Weights of a small multi-label image tagger.
Model: 64-pixel images, num experts 32, depths [3, 6, 3].
Training: 12900 steps, batches of 128.
Rows from block 5 of a small multi-label image tagger, named by matrix and row number. Rows with one number within an expert belong to one neuron, the router's apart. Each number is 128 + 32 x the weight over its row's rms, rounded and kept within 0 to 255. All counts start at 0. After the name is the row's rms in percent of the matrix's.
Before each expert's rows are labels from the 100 images, of 14976, where the router gives the expert most weight on average: "top examples" is what is common among them. Only what is clearly more common there than usual is listed. The data: simulated grey scan slices of phantoms with and without marks. In brackets: how many of the 100.
# router: router (model.blocks.5.mlp.router.weight, 32x160, trained with AdamW), inputs 54-107
# up: expert up (model.blocks.5.mlp.up, 32x80x160), inputs 54-107
# down: expert down (model.blocks.5.mlp.down, 32x160x80, transposed), outputs 54-107

# expert 26
top examples: chest (90)
router.26 105 [ 91 103 123 202 132 158 158 164 124 173  96 137 169  83 152 107 108 145 218 178 133  99 117 178 125 107 175 156 115 176 141 122  89  91  67 136 161 113 156 136 114 111 109  62 155 144 154 151 110 154 169 101 119  80]
up.0 088 [120 134  92 165 135 203 193 163 125  83  96 106 167 164 132  91  88 179 139  94 185 158 146 173 139  62 146 190 126 133 124 165 108 116 146  95 138  98 161 173 120 147  97 120 181 117 120 149 153  97 114 160 106  94]
down.0 092 [114 156 145 153  82 123  98 137 135 104 116 113  97 101  82  70  73 100 123 158 146 136  69 113 151 141 206 146 110  99 138 119 139 175 155 127 128 119 104 109 120  82 146 118 124 119 139 131 120 130 104 118 133  95]
up.1 127 [112  74 159 154 103 174 156 151 124 169 148 119 198 137 171  94 145 145 149 139 148 159  93 194 133 141 144 136 144 189 123  92  41 129 136 189 146 133 144 117  95 135 124 106 140 158 126 158 161 144 119 147 155  75]
down.1 124 [ 94 116 150 160 177 105 192  66 121 127  72 154 121 140 121 128  62 164 184 109 100  83 109 143 117 185 133 160  71 145 131 136 123 145 176 117  95 166 109 115 138 143  69 137 132 161 103 103 112 130  96 194 134 208]
up.2 131 [106 135 150 121 111 110 101 140 175 153 126  94 185 130 179 119 166 104 108  78 118 119 188 121 120  88 137 109 178  76 107 162 111  82 124 118 144 115 159 155 144 186 131 156 141 128 118 133 142 101 112 165 146 122]
down.2 120 [124  38 149 118 155  84  76  99 159  99 152  87 206 129 134 144 133 129 134  92  94 153  75 104 113  94  79  94 189 108 125 118  97 155 101 163 185 158 133  99 124 102 134 134 130 120 115 111 109 105 148 128 156  75]
up.3 092 [142  69 170 130 122 125 152 132 135 181  95 108  86 111 106  99 129  64  91 110 146  98 130  92 141 107 149 105 162 117 147 157 145 137 115 117 132 138 112 131 139 111 127 123 138 125 203 154 138 166 116 154  84 110]
down.3 093 [106 113 131  48 180 121 197 129  90 138 156 139 129 127 167 174 122 132 172 103 132  81  98 104  98  78 129 123 125 142 105  99  83  98 152 108 125 150 122  94  89 153 136 161 143 124 150 100 132 118 124 164 144  84]
up.4 133 [195 116 159 197 197 139 152 156 168 135 125 125 121 149 148 203  90 157 144 145 152 122 103 118 119 100 121 149  95 131 139   8 101 158 115 180 155 145 177 161  92 187  73 113 176  97 149  83  90  78 117 135 144 106]
down.4 131 [171  62 157 187 166  87  93 139 181 151 111 152 149 100 136  93 145 120 119 109 145  98 138  59 112 134  87 133 121 184 140 133 125 106 145 195 160 153 161 164 205 195 154 155 195  86 139  98  83  92  99  73 119  82]
up.5 086 [171 192 169 100 112  95 167 109 123 106 126 114 128 102 101 118 196  33  83 100 132 103  91 119 121 136 115  97 135  65  67  97 133  98 120 159 168  99 142  80 146 172 119 167 155 138 102 118 203 114 128 157 130  98]
down.5 079 [ 76 120 114 104 163 118 113 138 129 123 167 120 175 209 133 165  98 153 113 158 200  47 141 114  97  86 111 154  95 191 155 172  64 104  73 188 135 119 129 144 145 152  79 122 157 183 125 123 112 120  86 170 170 131]
up.6 112 [ 98 112 141 127 103 113 135 185 178 144 182 157 132 127 171  93 188 109  95 155  78 143 111 168 119 110 165  96 149 108 130  67  76 185 114 159 173  65 149 109 136 149 155  58 149 108 161 150 158  78 162 114 144 122]
down.6 107 [148 120 117 119 180  55 143 106 104 123 144 154 183 156 117 128  90 110  67  66  83 113 121 113 134  91 124 137  81 121 121 115 135  99  84 193 108 139 106 212 117 143  97 108 126 131  32 100 135 103  81 212 159 147]
up.7 083 [ 72  99  85 122 181 155 109 141 110 111 146 133 203 138 134 115 114 102 134 129 122  87 137 170 102  85 132  63 118 112 108 143 121 121 193 127 120 146  33 154  90 150 179 145  98 101  86  98  67  77 131 181 144 149]
down.7 081 [109 122 119  64 166 147 120 157  90 118 159 128  97 145 161 173 126  68 100 168 130 100 174  97 143 126 134 111 120  90 135 118  77 186 189  98 114 168 135  82 187  96  87 137 102 123 113 143 100 199 143  79 167 149]
up.8 062 [ 90 129 134  67  85 127 108 117 167  65 188 150 117 100  84 156 150 125  88 123 120 147  97  88 104 110  97 115 158  89  97 137  84 130 197 133 118 188  58 116 131 130 132 157  66 137 122  75 123  83  98 131 127 151]
down.8 061 [144 139  76 126 117 107 182 153 104 168  97 147 144 112 162 143 178 117  68 156 192 103 205 140  94  76 128 129 131  99 125 105 152 106 210 145 187 147 123 175 124 146 110  85 139 134 134 100 171 122  99 129 136 105]
up.9 100 [115 106 121  72 112 118  67 100 144 160  86 122 111 120 122 107 141 167 120 103 117  71 150  96 170 167  95 105 124  89  57 189 120 155 179 145 110 167 120 157 199 172 130 113 117 156 120 209 194 142  85 167 159 108]
down.9 107 [ 89 131 155 128 142 200 125 105 117 172 102 186 102 125 118 101 145 182  79 151 187 142 217  89 181 131 123 146 115 162 206 147 138  86 149  45 109 135  90 140 133 118 188 157  69 129 176 108 140 112 181 107  72 172]
up.10 106 [ 77 129 141  77 115  62 126 112 112 162 139 102 145 137 103  94 199 156 105  61  85 134 126 143 208 150  74 106 184 135 137 171 176  93 142  98 120 178 188 140 143 140 122 184 109 197 138 187 155 125  99 145 133 192]
down.10 113 [141 179 102  94 126  68 119 138 130 141  87 108 122 158 136 129 131 104  85 103 120 142 126 123  74 111 134 112 138 120  43  76 144 117 139 130 166 135 135 119  51 169 148 174  88 132  97 148 119  70 149 178 162  94]
up.11 052 [ 77 139 119 110 149  97 109  98 157  95 165 163  85 144 119 166 145 106 105  81  80 100 123  80 140  89 119 107 106  99 142 128 135 184 208 123 119 158 103 117 174 111 139 160 104 151  81 143 128  62 118 163 148 169]
down.11 062 [182  64 136 100 130  69 144  98 133 136 202 111  96  84 142 114 172 129  99 167 157 175 150 143 134 109 100 150  86  83 101 121 119 159 145 145  72 181 109 100 115 132 107 118 121 133 112 151 140  88 135 162 109  90]
up.12 091 [123 162 162  95  87 111 164 146 120 106 130  84  97 185 150 152 129 118 110 147 151  89 120 135 175  72 111 123 159 112 141 118 158  75 126 132 134 143 156 175 139  92 122 143  95 116 180 103 131 137 145 132 120 207]
down.12 099 [154 111 136 125 156  62 144  98 121 114 122 105 133 158  74 105  73 147  44  31  90 103  96 125 190  95 107 175 125 162  98 121 167 158 154  82 134 142 106 153 106 163 142  81 145 146  94 154 152 123  53 172 148 190]
up.13 116 [149 115 114 111  83  59  91  86 118  66 107 136 123 164 162  99 137  61 113 137  86 133 155 140 180 117  86  87 154 100 117 149  98 137 100 148 118 127 165 106  95  97 111 176 122 157  62 128 122 119  90 159 163 184]
down.13 114 [ 95  70 150 145 121  63 119 151 145 161 157  65 103 113 123 132 134 143 130 111  93 154 121 195 165 110 129 163 131 116 104  93 106 161 133 113 173 166 186  29 121  99 133 113 148 184  68 107 111 144  88 102 101 124]

# expert 2
top examples: low contrast (69)
router.2 094 [ 64 113 100 199 116 199 145 132 163 173 117 127 138 120 121 105 132 143 137 121 159 150 136 144  93 131  91 162  93 150 133 112 116 120  76 121 133 114 113 131 137 117  60  72 178 190 183 187  96 146 158 131  76 123]
up.0 099 [145 153 114  99 149 107 116 142 102 102  81 125 168 126 127 137 124 139 215 114 105  65 127  79 118 165 101 166  92 138 116 151 145 128 179 128  83 132 170 106 178  82 126 105 120 100  96 114  89 116  77  92 129 152]
down.0 106 [ 97  60 124 139 186 147 110 181  72 171  79 114 122  77 111  86 150  71 143 167 128 172 167 114 172 121 137  44 153 133 136 151  96  78 104 158 193 146 145 119 139 104 148 172  99  89 125 116 113 146 199  61 114 154]
up.1 078 [114 125 136 171 143 151 170 137 128 153 150  89 114 105 113 122 157  62  84  94 118  75 125 149 133 126 156 127 151 115 150  85  78 102 100 162 133 109  94 172  93 119 129 151 138 145  72 123 162 167 103 120 106 124]
down.1 081 [103  95 174 154 145 125 132 120 145 112 157 176 141 134 152  88 120 147 127 117  80 124  67  69 151 141 118  95  75  89 123 140 145 210 147 124 113  81 117 166 115 120 137 130  80  89 157 115  88  63 158 166 108 140]
up.2 120 [104 107 112 132  74 131 127  95 146 125 157 167 201 137 122  74 125 118 115 141 113 145 112 149 131  62 165 139 101 120 143 119  60 183 112 133 183  98 118 173  65 145  76  95  97 168 100 149 135  93  94 134 163  42]
down.2 123 [163 143  82 104 132 103 120 104 166 147 140 130 114 174 156 116 115  80  83 152 108  94 153 113  59  84 183 123 119  80  95 128  83 114 206 139 128 142 125 121  92 171  80 201 152 155  70 157 150  90 129 179 214 139]
up.3 101 [ 80 127 134 116 152 132 118  91 135 147  34 109 122  61  97 167 107 176 197 167 134 115 143  72 148 196 132 161 152 190 177 134 170  89  94 114 162  88 119 125 169  89 117 132 130  80 171 123 112 151 183  65  82 184]
down.3 093 [113 147 153 129  87 170 125 108  99 133 126 137  96 126  75 102 139 122 119 167 112 180 184 120 111 154 113 104 162 196 169  98 131  73 165 154 133 127 151 166 106 148 125 140 117 121 160 124 172 110 111 106 140 127]
up.4 099 [131 158 105 145 185  92 166 135 116 130 173 126 170 152  94 136 112 113  89 148  98  60  63 135  52 113 160 114  59 137  97  75 101 111 100 207 172 126 112 186 104 132  99 105 120 115  83  81 100 117 122 154 122 131]
down.4 110 [131 112 125 184 143 154 155 136 137 115  81 150 159 169 140  81 134 108 163  58  95 106  56 118 122 110  93 113  83 103 144 126 108 167 101 123  97 184 117 104 162 116 124 107 145 128 117  90  74  80  71 159 117 150]
up.5 086 [124  51 180 153 144 166  93 138 189  90 133  84 113 165 151 113 122 152  86  88  77 118 122 196 119  75 163  78 119 192 135 120 136 163 137 116 110  57 180 125 158 103 108 136 182 163  95 160  75  87 145 134 109 136]
down.5 107 [ 84  88 170 169 127  46 131 107 130 112 128 125  82 147 134 124  82 141 144 110 109  59  96 134  89 143 135 117 115 134 124 165 143 105 160 111 134 173 129 116 126 124  88 173 132 128  90  93 106  89  74 179 165 157]
up.6 094 [133 170 156 139 103 160 161 192 106 122 148  83 114 141 156 159 118 138 156 129 181 159 130 115 128  58  97 190 116 131 108  98  75 152 110 135  93 192 142 152 110 115 102  91 125  95 197  92 119 128 121 100 108 165]
down.6 099 [176 171 115 175 113 138 163  80 102 136 163  47 187 160 167 150 142 146 159 129 167 180 117  98  76  97 126 167  88 148  83  99 157 174 138 187  88  95 102 131 136 132 130 124 151  66 151  81 146 123 103 116 157 123]
up.7 090 [169 121 167 149 154 131 167 123 103  98  88 131 111  93 121 125 118 136 102 165 160  81 130 106 160 157 119 153 109 109 162 118 149 116 122 170 160 161 121 138  95 133 114 166  15  98 119  91  86 120 129  80  93 150]
down.7 104 [ 99 144 173 105  95 182 160 155  94 124 156 118 143 176 149 146 110 132 194 114 156 148 154 110  80 111 122 117  96 148 116 147 164 113 100 182 111 130 138 136  95  94 118 128 185 166 170  38 109 111 124 124 141 114]
up.8 099 [156 157 109 167 159 149 131 113 143 132 127 182 182 128 138 132 107 112  76 108 143 184 133 160 104  82 125 120 144  92  46 103 113  94 126 157 131 150 116 165  59 189 105 165 167 116 155 103 162  90 119 212 205 126]
down.8 089 [154  92  73 141  77 133 151 131 141 119  99  99 128 132 124 134 124 157 172 148 104 182 154 120 190 139 135  99 146 140 140 115 126 134 203 118 158  97  97 176  89 151 175 112 160 139  96 147 149 107 193 132 150 153]
up.9 177 [158 174 141 188 149  74 115  96 143 120 101 109  84  97  70 145 114 147 130  76 158  98 118 128  82 126 106 130 113 148 139  65 163 100 144 123 106 128 147  72 161 107  55 139 170 156  94 132 121 106 139 147 131 107]
down.9 150 [109  89 151 104 117  99 156 126 146 126  93 143 109  95 124 159 102 122 146 141  99 130 116 149 118  70 139 108  80 193 112 113 139 144 138 105 151 194 147  74 143 158 125 147 173  78 136 146  64 122  92 147 161  99]
up.10 079 [169 106 122 117 104  73 134 111 109 123  90  72 143 152 160 177 100 152 138 149 103  92 114 130  99 137 120 141 140  96 156 178 185 109  90  90 149  93 152 116 163  86  98 162 114  74  90 170 106 113 152 130 107 125]
down.10 092 [140 141 112 165  53  85 133 123 104 142 137 153 138 150 184 143 133  75 100  91 171 122 136 153 198  79  83 106 146 185 136 121 162  86  71 146 138 134 128 161  59 123 151 109 118 173 129 112 111 116 121 140 180 133]
up.11 064 [137 112 135  91 152  93 108 114 123  55 129 104 156 133 225 175  91 114 129 194  72 125  50 101  97 141 136 139 165 123 141 122 141 116 103 134 137 144 121 120 115 143  82 151 101 136 100  33 128 163 155 176 102 118]
down.11 068 [176 115 151 128  96 182 156  99 158 121 121  78 160 194 154 143  96 129 127 111 124  87 171 130 135 126 144 107 136 114  97 155 140 156 168 145 116 120 104 128 112 207 134 123  98  98 170 157 105 108 116 142 150 121]
up.12 079 [128 111 158  97 106  74  96 191 132 103 135  96  99  89  89 175 113 167  86  82 123 180 177 134 142 133 142 143 213 128 140 125 122 129  92 142 131 110 180  88 157 122 132 189  82  89 207 118 139 115 122  84 142 135]
down.12 080 [128 111 138 147  81 120 140 121 113 180 111  68 128  55 162 103 122 148 117 174  76 144 118  88 211 146 130 161 218 148 152  97  98 138 103 153 107 140 161  61 128 128  90 122 134 181  95 200 112  87  83 152 155  98]
up.13 060 [140 150 111  99 100  47 134 117 111 109 101  83 156  88 151  91 137  96 121  74  96  38 137 140 154 130 214 127 146  71 135 128 123  89 167 111 151 176 149 134  82 132 198 160 105  83 101  88 127 102 125 132 119 172]
down.13 072 [166 145 132 128 117 141 127  91 129 180  86 140 185 138 132 159 147 107 165 147 178 158 131 190 152 164 104 101 132  68  76 128 110  96 166  80 173  50 136 144 150 173 157 115 149 152 139 166 165 100 143 138  86 155]

# expert 13
top examples: chest (61)
router.13 095 [152 119 128 177 111 134 141 119 132 139 126 115 100 163 149 125  70 137 175 186 183 122 124  97  82 108 153 200  91 173 130 121 145 128 102 127 130 129 131 166 132 123 156  68 149 123 135  96 132 126 129 123 170  98]
up.0 120 [171 113 143 110 142 134  59 108 163 138 144 131 113 172 152 111  78 147 118 148 177 104 154 117 141 138 114 164 145 155 149 131 130 115 150 123 122  78 106 154 145 127 195 120  93 155 149 127 175 128 120 145 151  88]
down.0 121 [158 102 115  77 118  94 148 147 112  87 102 173 140 149 125 131 152 136 125 105  68  94 104  90 147  82 125 125 177  86 134 162 114  97 148 107 180 130 116 142 161 158 131 168 150 132 142 174 118  85  87 139 148  84]
up.1 106 [119 137 143 126 111 122 139 142  86 137 114 201 152 131 154 119 162 128 198 131  71  71 123 182 118 113  68 107 116 136 176 140 162 124 131 127 115 127 134 127 173 137 147 139 154 216 117 136 106 134 121  76 151 164]
down.1 102 [182 173 121 158 173 101 180 150  93  78 124  78 190 120 197 151 135 137 127  46 107 140 147 107 129 138 113 134 116 151 116 109 119 143 112 164  77  81 143 138 161 115 142  93 187 107 135 190 111 127 102 131 146  91]
up.2 083 [179 140  54  66 143 142 109 119  86  85 103  98 149 134 129 106 142 103 161 114 150 129 121  74 158 161 152 104 146 146 157  76 122  87 130 173 103  97 119 104 114 112 106 124 141 108 105 147 113  91 102 176 175 227]
down.2 091 [ 82 138 197 131 124 118 175  45  93 114 133 191 140 123 158 121  97 152 134  76 106  71 125 132 143  81  92 134 190 101 147 162 111  79 167 139  91  35 137 195 117 139 109 128 140 144 145 118 142 117  97 188 121 144]
up.3 076 [ 45 150 113 141 101 133 154  79 166 169 152 178 160 120  76 126 161 185 113  90 126 108  78 176 115 135  66 119 135  75 137 131 121 127 147 159 164  94 138  54 105 185 122 165 117 205 124 137 136 148 148 111 120 173]
down.3 072 [122 171  79 104  54 136 158 116 113 115 164 158 146 112 137 143 161 102 124 102 147 119 155 113 129 127 100 134 153  83 138 116 120  62  43 145 169 141 125 111  78  77 136 125 163 120  55 122 107  97  79 104 108 150]
up.4 104 [156 113  75  77  98 120  93 115 169  86  40  73 108 129 159 141 158 112 151 125 111 148 149  59 127 109 126 180 141 116 162 121 170 151 139  81  97  87 105 146 169  81 137 127 127 160 170 163  87  73 137 113 136 106]
down.4 126 [140 116 148 156 164 117 126  79 152  71 133 125 130 141 155  78 106 163 115  77 124  91  80  79 143 130  75 163 109 147 122 132 119 116 158 125 134 162 100 201 170 117 133 169 183 182 136 119 106  58 103 148 145 120]
up.5 121 [139 129 166 142 111  87 114 146 110  70  72 165  96 164 118 140 104  86 144 118 123  75  51  67  90  67 177 127 108 116 134  79 171 134  94 101 163 143 103 139 127 117 126 145 192  63 154  98  68 123  63 183 172 157]
down.5 103 [130 167 145  77  88  96 130 137  48 123 106 126 172 137 173 121 116 135 134 154 151 142 129  74 154 137 194 108 187 121  94  84 136 127 111 138 145  61 186 142  99 115 164 117 114 119 140 153 165 118 146 173 165 126]
up.6 084 [131 147 194 162 138 140 175 165 151 120 175 147 142  83 107 172 152 132 139 123 110 117 131 190 187 185 150 110 136 101 125 137 105 127 118 174 145 107 141 102 103 165 131 121  95 163 126 149 139 159 126 137 133 136]
down.6 080 [102 134  91  73 160 151 102  92  66 128  72 118 199 157 132 104 130 168 117 156  83 157 122 122 143  98  90 145 115 185 178 180 180 169 120 180 113  98  92 154 129  97 172  89 140 131 149 112 123 108 185 114 137 139]
up.7 110 [185 106 127 129 166 146 156 104 184 120 104  86 131 140 188 127 145 135 103 136 154 156 149 167 116 132  98  92 174 124 108 143 142  84 195 156 205 176 164 156 153 132  51 192 167 180 130  87 128 127 126 103 126 118]
down.7 100 [158 152 140 145 108 159 116  85 149 118 127 135 131 172 119  76 173 142 113 156 192 111 203 128 121 103 152 144 121 135 137 127 219  87  70 147 106  98 124 181  97 145 145  77  93 117 104  81 152 122 119 110  87 133]
up.8 110 [145 140  72 132 126 179 100 158 125 151 145 104 168 153  81 175 121 174 205 120 150  60 161 155 112 112  85 135 127 114 117 216 123 131  86 128  73 121 168 124 131 140 146 119 107 120 148 132 143 110 101  93  85 117]
down.8 110 [125 141  63  50 143 138 100 144 113 146 126  80 157  83 132 146 156 115 143  84  62 160 166  71 101 157 128  85 176  60 101 114 115  70 107 165 146  65 113 114 164  83 175 120 104  77 100 121 180 144 128 101 108  88]
up.9 108 [116  77 129 144 157  94 195 173 153  79  75 110 113 120 149 119  90 119 108 168  51 130 118 119  45 154 190 156 139 145 150 102  63 152 111  95  94 181  77 103 112 120  83 151 171 122  95 134 105  98 175 100 152  71]
down.9 108 [103  90  74 127 142 146 162 197  95 138  94 185 156 108 153 133 196  94 104 137 100 151 132  95 115 145 120  62 136 104 148 132  70 140  99 171 114 130 116 105 130 172 145 108 149  83 157 108 143  52 138  99 152  69]
up.10 078 [129 113 204 152  75 137 155 103 169 142 155 171 172 119 120 135 113 177  62 136  99 136 137 121 167 128 128 120  98  59  73  97 124 128 169 119 195 111 140 125 179 144 121 128 136 218  79 134 156 126  99 124 147  77]
down.10 078 [157  76 134  86  77 111 127 126 153 138 120  54 156 140 153 187 123 174 123 146 126 142 166 171 139  71 117 147 172 102  74  73 117  86 121  76 204 120 166 108 102 118 114 164 117  92 136 140 117 131 170  92 171  72]
up.11 088 [ 72 163  70 120 111 103 140 184 100 137 103 114 135 132  59 145 143 121 134 131 126 142 161 126 123 173 179  89 114  99 160 190 100  76  83  45 180 178 137 108 152 178 101 166 107 137 117 137 100 123 149  83 133 106]
down.11 089 [160 125  80 167  93 163 167 209 107 135  69  75 133  96 150 147 112 108 213 119 133  90  58 133 125 126 158 125  80 115 167 186 181 115  96 128  89 118 117  80 195 106 104 175 126 132 126 116  89 151 142 120  82 122]
up.12 078 [120 143 110 175 121 110 153 145 164 183 141 168  95 116 132 141  98 156  68 157 120 153 152 103 111 178 119 134 111 110 146 127  75 178 165 118 112 140 137  97 154 134 142 108 173 183 186 113 132 142 146 100 141 133]
down.12 079 [169  87 136 155 100 148 104 198 110 102 149 124  98 147 147 111 118 136 157 149 135 105 117 110 101 115 115 159 182  82 136  79 150 131 134 201 117 146  86 187 102  70  95 137 155  90 156 115 150 107 164 101 156 101]
up.13 071 [141 184 143 131 101 121 168 159  54  85 110 165 134 122  74 206 153  75 133 104  90  97 128 138 113 154 163 148 110 151 129 117 155 156 153 122 121 102 162 107 142 114 123 125 158  84 104  89 133 147  93 157 133  95]
down.13 083 [183 138 154 144  79 136 124  92  87 129 198 105 114 105 115 128 136 135 145 157 117  94 135 150 182  60 133 121 149  96 137  81 119 141 139 129 164  98 196 118  99 130 159 110 133 127 182 110 113 135 148 183 131 121]

# expert 12
top examples: limb (98); several spots (43); bright spot (37)
router.12 104 [ 91 109 128  75 165 115 101 122 142 120  89 145  96 146 118  90 149 108 122 146 136 101 170 125 143 127 144 108 163 142 115 128  85  63 174 149 137 111 116  60 170 148 166 217 139 114  81 131 152 108 134  99 203 118]
up.0 070 [187 116 154 156 190 171 146 139  62 169 123 107 137  87 129 138 123 144 168 141 125 106 140 196  84 138 138 134 105 130 147 186 155 179 114 177  67 120 152 114 104  61 146 134 106 123 120  83 120 128  82 137 115 149]
down.0 065 [128  98 109 166 117 140  68 201 125 178 166 128  91 142 167 194 131 149 169 130 146 155 133 172 148 147 143 129 113 124 105 169 119 138 114 109  90 103  75 126 152  67  94  61  99 159 171 124  83 190 152  83 153 101]
up.1 120 [161 130 190 155 215 140 149 148 130 112 123 105 118 118 138 119 114 130 108 131  62 153  83  62  94 119 104 164 143 126 101 131 104 159 149  99 137 166 115 206 168 120  74 117 145 126 186 109 109  46 154 138 124 121]
down.1 135 [149 117 101 160 162 128 105 157 158 103  86 113 126 132 158  93 147 122  99 134 110 139 126  90  72 126  90 156 128 108 182 106 141 150 105 165 116 119 135 129 156 123 129 121 192  54 150  49  91  80 159  81 120 101]
up.2 119 [122 178  90 158  86 158 153 131 141 148 133 188 147 139 123 136 181 141 137  97  96 176 121 123 148  93 127 128 140 123  81 156 103 118 171 130 159 116 153 109 213 217  74 113 120 154 113 166 133 125 105 132  94 116]
down.2 103 [ 98 118 195  99 122 149 146 114 163 105  94 121 106 155 178 150 100  37 143 135 161 109 109 113 193 159 156 147 101 160 118 141  78 144 122 105 137 160  73  93 106 160 147 128 107 111 104 119 118 154 127 159 145 142]
up.3 092 [122 102 173 150  80 177 165 168 131 161 175 119 186 124  84 146 149 170 153 137 130 198 170 193  76 116 125 105 125 157 160 155  77 107 106 147 106  93 111 109 148 152 109 128 112 165 120 173 127 102 139  71  87  79]
down.3 097 [ 99  80 152 104 206  93 133 115 104 128  84  68 137  82 109 132  77 120 162 177 130 109 137 155 121 193 147 121 123 151  95 143 129 150  90 115 123 198  79 115 129 117 108 153 105 113 133 107 136  97 123 159 158 225]
up.4 102 [172 167 134 138  84 166 181  90 149 114 113 122 207 118 161 163  94 120 142 131  95 143 111 145  90 131 102 118  69  86 102 119 122 150  37  92 149 154 118 137 144 116  91 123 140 184 114 134  54 110 161 121 115 138]
down.4 122 [ 55 116 139 151 140  91 174  44 170 105 123 195 150 135 153 133 101 107 150 126  93  96 133 127 109 172  90 164  75 132 100 120 117 119 139 127  87 191  95 134 117 153  87 181 112 207  95 130 132 132 103 163 166 211]
up.5 077 [156 106  81 132 106 144 218 111 131 101  81  74 171 155 168 160  95 117  99 154 130 148 150 161 154 140 175 138 160 173 154 108  86 138 104  93 120 131 111  85  90 108 110 106 142 152 142 176 106 116 137 143 170  54]
down.5 085 [ 89  85 122 153  88 134  80 153 129 131 134 123  39 110 129 109 124 116 120 127 129 141 110 213 135 161 181  96 168 166 107 126 105 110 169 164 128  98 128  83 114 208 160 132 151 121 139 156 125  88 121 127 103 141]
up.6 102 [ 74  97 174 107 143 118  60 188 107 133 128 111  68 156 107 107  94 143 118 201 139 114 113 140  93 155 176 168 182 142 136 179  73 128 161 134 133 157  99 150 129 123 152 177 104  97 135  98 168 155 166 105 144 132]
down.6 094 [145 163  95 174 139 153 118 161 141 157 134 101 117 146 142 129 138 115 107  98 128 128 114 113 140 103 158  82  82 122  72 121  57 142 127 168 158 113 164 119 181 134 119 133  99 120 104  77  86 128 144 135  56 143]
up.7 109 [ 97 146 141 159 175 116 133 108 119 140 152 126  97  90 157 170 174 171  71 149  86  83 141 144  72 188 114  54 134  49  80 141 147 142 121 167  75 141 195 100 135 140 111 137 144 113 142 134 159  39 150 135 163 146]
down.7 108 [140 130  88 178 186 113 129 102 135 142  68 133 132  88  84 133 122 119 126 106 117  95 124 102  93 111 144  88 110 125 141  80 147 158 134 137  94 120 131 136 151 118 125 135 175  89 130 171  53  74 131  89 113  98]
up.8 088 [125 139 118  78 133  66 121 146 162 167 145  97  61  97 105 157 146 171 157  95 167 125 148 132  88 104  91  96 112 128 106  78 167 100 162  95 122 166 188  68  37 158 111 187 169  60 151 156 178 112 147 123 158 137]
down.8 091 [116 143 101 129 140 124 169 130 154 125 158 154 136 173 139 169 165 158 164 103 117  64 176  89  91 164 148 135  74 130  64  80 127 124 121  80 123 119 138 100 127 102 110 122 147 221  93 103 120 110 113  86 108  82]
up.9 107 [173 188 131 119 150 148  94 125 118 120 126 176 132  77 136 134 146 123 125  86 173 138  85  57 175  86  94 124 156 104 124 109 134 135 154 113 145 123 141 134 196 193 140 122 109  73 199 109 120 123  96 143 148 124]
down.9 099 [123 124  88 154 113 105 148 161 172 104 113 161 136  82 135 154  53 108 173 109 113 165 180 164 128  80 151 127 109 136 123 131 118 123 127 154 141 115 116  84  97 160  93 175 122 114 137 183 112 158 137 142 128 133]
up.10 094 [107 110 173  59 118  67 138 132 171 135 127 160  65 113 121  94 106 129 121 155 109 120 101 104  79  89 167 134 132 132 105  56 121  53 178  57 149 222  91 106 134 157  88 160 145 126 136 161 149  83  81 174 180 143]
down.10 093 [131 132  84  85 118 111  91 119 119 114 133  96  83  76 167 165 104 143 162 194 181 159 183 183  98 148 191 166 117 148 104  76 153 165 101 115 125 127 148 164 137  93 105 151  53 151 136 112 134 133 141  88 149 134]
up.11 102 [ 94 223 136 160  90 139 123 119 154 193 107 192  99 140 128 148 153 184 156 152 141 115 107 107 107 143 148 157  50 126  99 102  77  68 152 125 175 131  98 121  65 201 138 158 118 124 152 129 106 128 140 112 125 121]
down.11 094 [ 67 140 158 135 163 174 129 123  63 204  95  91 140 139 122 138 127 115 160 140 129 132 121 189 164 210 153 136 105 191 131  93 139 110 152 142  90 100 139 168 149 105 171  63  97 179  79 112 144 161 117 126 124 123]
up.12 094 [188 149 167 164 200 124 151 141 115 125 110 114 131  89 106 160  92 116 162  65 132 122  93 135 102  95 117 152 180  84 101 103 120  98 143 122 170 149 173 134 153 193  91 115 137  76 148 124 127 153 125 146 112 196]
down.12 096 [127 115 104 102 159 149 114 120 174 143 128 108  97 189 153  91  83 105 124  74 105 122 118 127 130 162  83 161 137 113 122 173 113 162 115 145  80 155  73  84 172  94 105 119 123 165 120 138 169 159 111 134 114 194]
up.13 072 [142 132 180 122 121 174 158 230 146 107 136 163 147 148 107 158 132 135 136 130 136  89 118  82 125 134 162  75 116 127 129 157 108 119 213 181 119  97  58 137 212 148 135 132 203 101 156 158  87 140 133 128 121 111]
down.13 073 [128 159  82 144 130  86 111 120 180 121  71 188  92 184  94 189 152 118 139 102 138 105 141 103  96 143 105  99 121 118  59 104 121  78 138 139 119 156 149 102 111 151  90 172 150 214 129  61 131 148 142 138 156 133]